config.yaml
model: "autoregressive pixel model"
dataset: "scattered letters and digits in many colours"
train_examples: 48750
image_size: 16
horizontal_flip: false
levels_per_channel: 4
vocab_size: 65
arch: "transformer_decoder"
width: 128
layers: 12
norm: "layernorm"
norm_position: "pre"
activation: "gelu"
mlp_ratio: 2
head_dim: 16
fused_qkv: false
bias: "qkv"
qk_norm: true
parallel_block: false
dropout: 0.1
inner_norm: false
positions: "learned"
tie_embeddings: true
init: "orthogonal"
residual_init: "none"
optimizer: "soap"
beta2: 0.95
lr: 0.0019
beta1: 0.95
shampoo_beta: 0.95
eps: 1e-08
precondition_frequency: 32
max_precond_dim: 1024
one_sided: false
adamw_lr_other_params: 0.0014
grad_clip: 1.0
ema_decay: 0.995
steps: 13900
batch_size: 128
epochs: 36.5
lr_schedule: "cosine"
final_lr_fraction: 0
warmup_steps: 410
weight_decay: 0.05
adamw_weight_decay_other_params: 0
Rows from block 6 of a small autoregressive pixel model, named by matrix and row number. Rows with one number belong to one neuron. Each number is 500 + 50 x the weight over its row's rms, rounded and kept within 0 to 999. All counts start at 0. Numbers have three digits each.
After each neuron's rows are labels from the 100 images, of 14976, where the neuron reaches its highest value: "responds to" is what is common among them. Only what is clearly more common there than usual is listed. The data: scattered letters and digits in many colours. In brackets: how many of the 100, against the usual share in percent.
# fc1: MLP up (model.blocks.6.mlp.fc1.weight, 256x128), inputs 0-127
# fc2: MLP down (model.blocks.6.mlp.fc2.weight, 128x256, transposed), outputs 0-127

fc1.89:519440509447531523488509433501485525494516456486500411463526501436332468568598439519507505474552465585504495569549443427552518496405461570552499572441496464472540569477442615516571536462483384445469430474437526408515455486518562467426529466544439567447487621532528519484513498506524488569470527512535544458540540513499513590553531527458517415543437548475522518545495465555597469469566
fc2.89:579528509476492544563494507492417525570551585496506477529497545652562556467484488479465427583448480494525564476409685533498553535481533514511470460528462521470449448441567504507452531564509538517516536423510500459581495450519512398541536529511517503534502446487506424463448467395538448546574419500538463579514500487515441522599501506519517512531508397505461531462458425360507483558488
responds to: teal (65 vs 40)

fc1.97:497468494558477453484499424542482551503506442470461461491399415433484507510545520380515507422547499563474469463491518426451369515534472601435484518491468541470550645416520478490440457433505463528502449503488626456529539456550514472576640546484564459481527420418460543511524508570582564482511381448467471532503478450451484419540462519533429481530498507521478492526465517510543510501428
fc2.97:469517508483520558482452482526531545569552507491593575558457504507523483393488585478572433534410473469528541496457546458590483540468556509517521590568584516512554507495477588398575482548626512536504514501528512607538479472569555388482421556487559537445452490504525488540585437549545436480512494569440476420439559501415462430569509419456495495500505466451509413450486544447453508517520
responds to: green (77 vs 39.1)

fc1.107:469601412518511432536375488483595484434539477533469558469424561556532544493469498448368498379490563494546474549526472524497526455521548534510482443481406450547458518427433599420422481484465500542480496416461549471398462505463489529485524467542479431476510445467539548489433517476449557471470515445410490601495493415501464415481538466426503482469391538500489507452490494533526453419467
fc2.107:469568547487460537541479516494480420443408432496498474423514495543360410523585557547521496463593501485554502404563454498471581463468488577444581466548590473427547488566516433440481459470509465567422512484473429466506404398535552510499585478498462482496482545582449450560515528584536455503514544463481448548440516456515505563524451573562501474434470498486560491558501513381552512528500
responds to: teal (78 vs 40); brown (41 vs 19.9)

fc1.24:541540449518475551488573466523412500460494495434502461552512514578592511550539547369502610526548484511518488381461456553562567514486475552553528577478527491538440495507508581524619431555467561490480474516493491485448481502558501504472485483461548553470510525544505530472577682420468527449457486577450518525563546570382481510473493512508521373532515475560521483549542450450476529570523
fc2.24:493526522480539517529471562387578557513546456520428565519393450489655469498462502477595485486518424438546550490479550615473477444500576515491448537389534488464400531430501546403457450460449527532423481496548530499446545490439552489460431518539453459460553482529540587521484410418491423486405540449541451556472472472551470550502474442432519502476483525421500523514475543461454443526484
responds to: blue (46 vs 20)

fc1.184:524453479478448505467521516522539427429595538423481507604578454505441565588495516546469515512429505489551530473475481524500499498454481551483468532523488474531459568504528531519470453531453424514465456423609458507581525438448523569510527468463537408468552404447555551380415469566547545558447487501485484444569474412357513457465549455475496461494446537586449463478459550447486411400523
fc2.184:517499551513524451482473510508487578414395504555591558482406558528451576606480455493357532515488528429516595555552511481510457419474527617578544426510558454570503499459427608476511514460492604509531557494482517538428542532502501416521481448503540535506577426540463464465488524474416509516536502448461369457491530544516511577483535503530560520549493517466553519524520482492416510507574
responds to: teal (77 vs 40)

fc1.72:519468465434522505403564622494526524478530492526494456544455516377462468521489527470555499499521563461482486562455516587558506470475423475458388466604441558540461431541549440542543456505520387483485543541411475456538555434567518502453542436567581490557476421506525538544536554519501516569468474457451513515491596510518562564456516650467512470473418462610542516479486499454464543482532
fc2.72:523640522488406464560582457494564575483572516474521526504506500458517485498359565518478506420359402501504554423525457405523433469458361472494548558439478470512492503460521440435519548495542526566581479455432508497448512510547516478557526513486543366541467484549505493541421508497410495504475451514401438532495468474501419454474441498503508492508531487502573479483455489473583546480523
responds to: green (68 vs 39.1); blue (49 vs 20); brown (45 vs 19.9); black (41 vs 19.7)

fc1.115:445528645423502509489547502456482493507475397558470534440505427495528567508503496482537531607389508550499440466478439521542412507515496428490423442483440441484420556456359525416501543447505510471478472463457465539489608550592431468465406481514441481530498523478489548520561469447554463565459505460535437524576439508483445446455513491496494430585543440562578565484544578508500507511494
fc2.115:571468528537497495514489506565453468489571488551593460397592494486501442559467426536481560459536463454515565509453491500617396499530527553564508510579524434491498473532489543544560504596461432546480504560497518597485477500561454512476491533397515531588528459568523487431543450469433446514462580555480590540485510510438514480519494587509416495469576545473584455496614568429578451445549
responds to: teal (94 vs 40)

fc1.104:432557486467497452501449439527537443427493501435510428419550505489433591502463419512408549535468391551565505465442418535439524389463444479483525506438522517533513509493462533533554569471471496577514401492403449421572436609527472404536522490575417557458525542444548604563457570430465466438525510510501523557451526461531505532455439516524521527487543536555515478486396499471479464486494
fc2.104:422438546546445493579515491410538503549528491475468601557505533546452461471539537583439409538553533411402446471439469503500606535476580465503460473557473425519391504556494539460545545527406524604538541520565503483602578496468537464536509478409524506474500447519448576561518441499527483512477543489587481412524553447459510450604508529440467443551506487431510530442511529444503491431545
responds to: teal (82 vs 40)

fc1.169:430526518481562558516559478448445506524523469569468552423496565511505491540494552472501567474502432511478511558409498495522480547534439525470496528473497490566518449424558434473498496462519536488638581489455417469495495405566625521451589457540548527533444570421602519510508499541493463569556537554460528381579476441505526529524479449553557461605520586576512491606457554493545467566531
fc2.169:385381521492461566474508515391389520565485516471454527498482501530539438541513524543454453496507487393525461581503519503408508556532493533546488409491550524472574603449486524606476539533569486546391380517550506549467552518502486456479490602479517451562536517572542446506576433516607500485483529423491510552540516496480481532526516503506578537498571493455466493573517449554462426406487
responds to: blue (44 vs 20)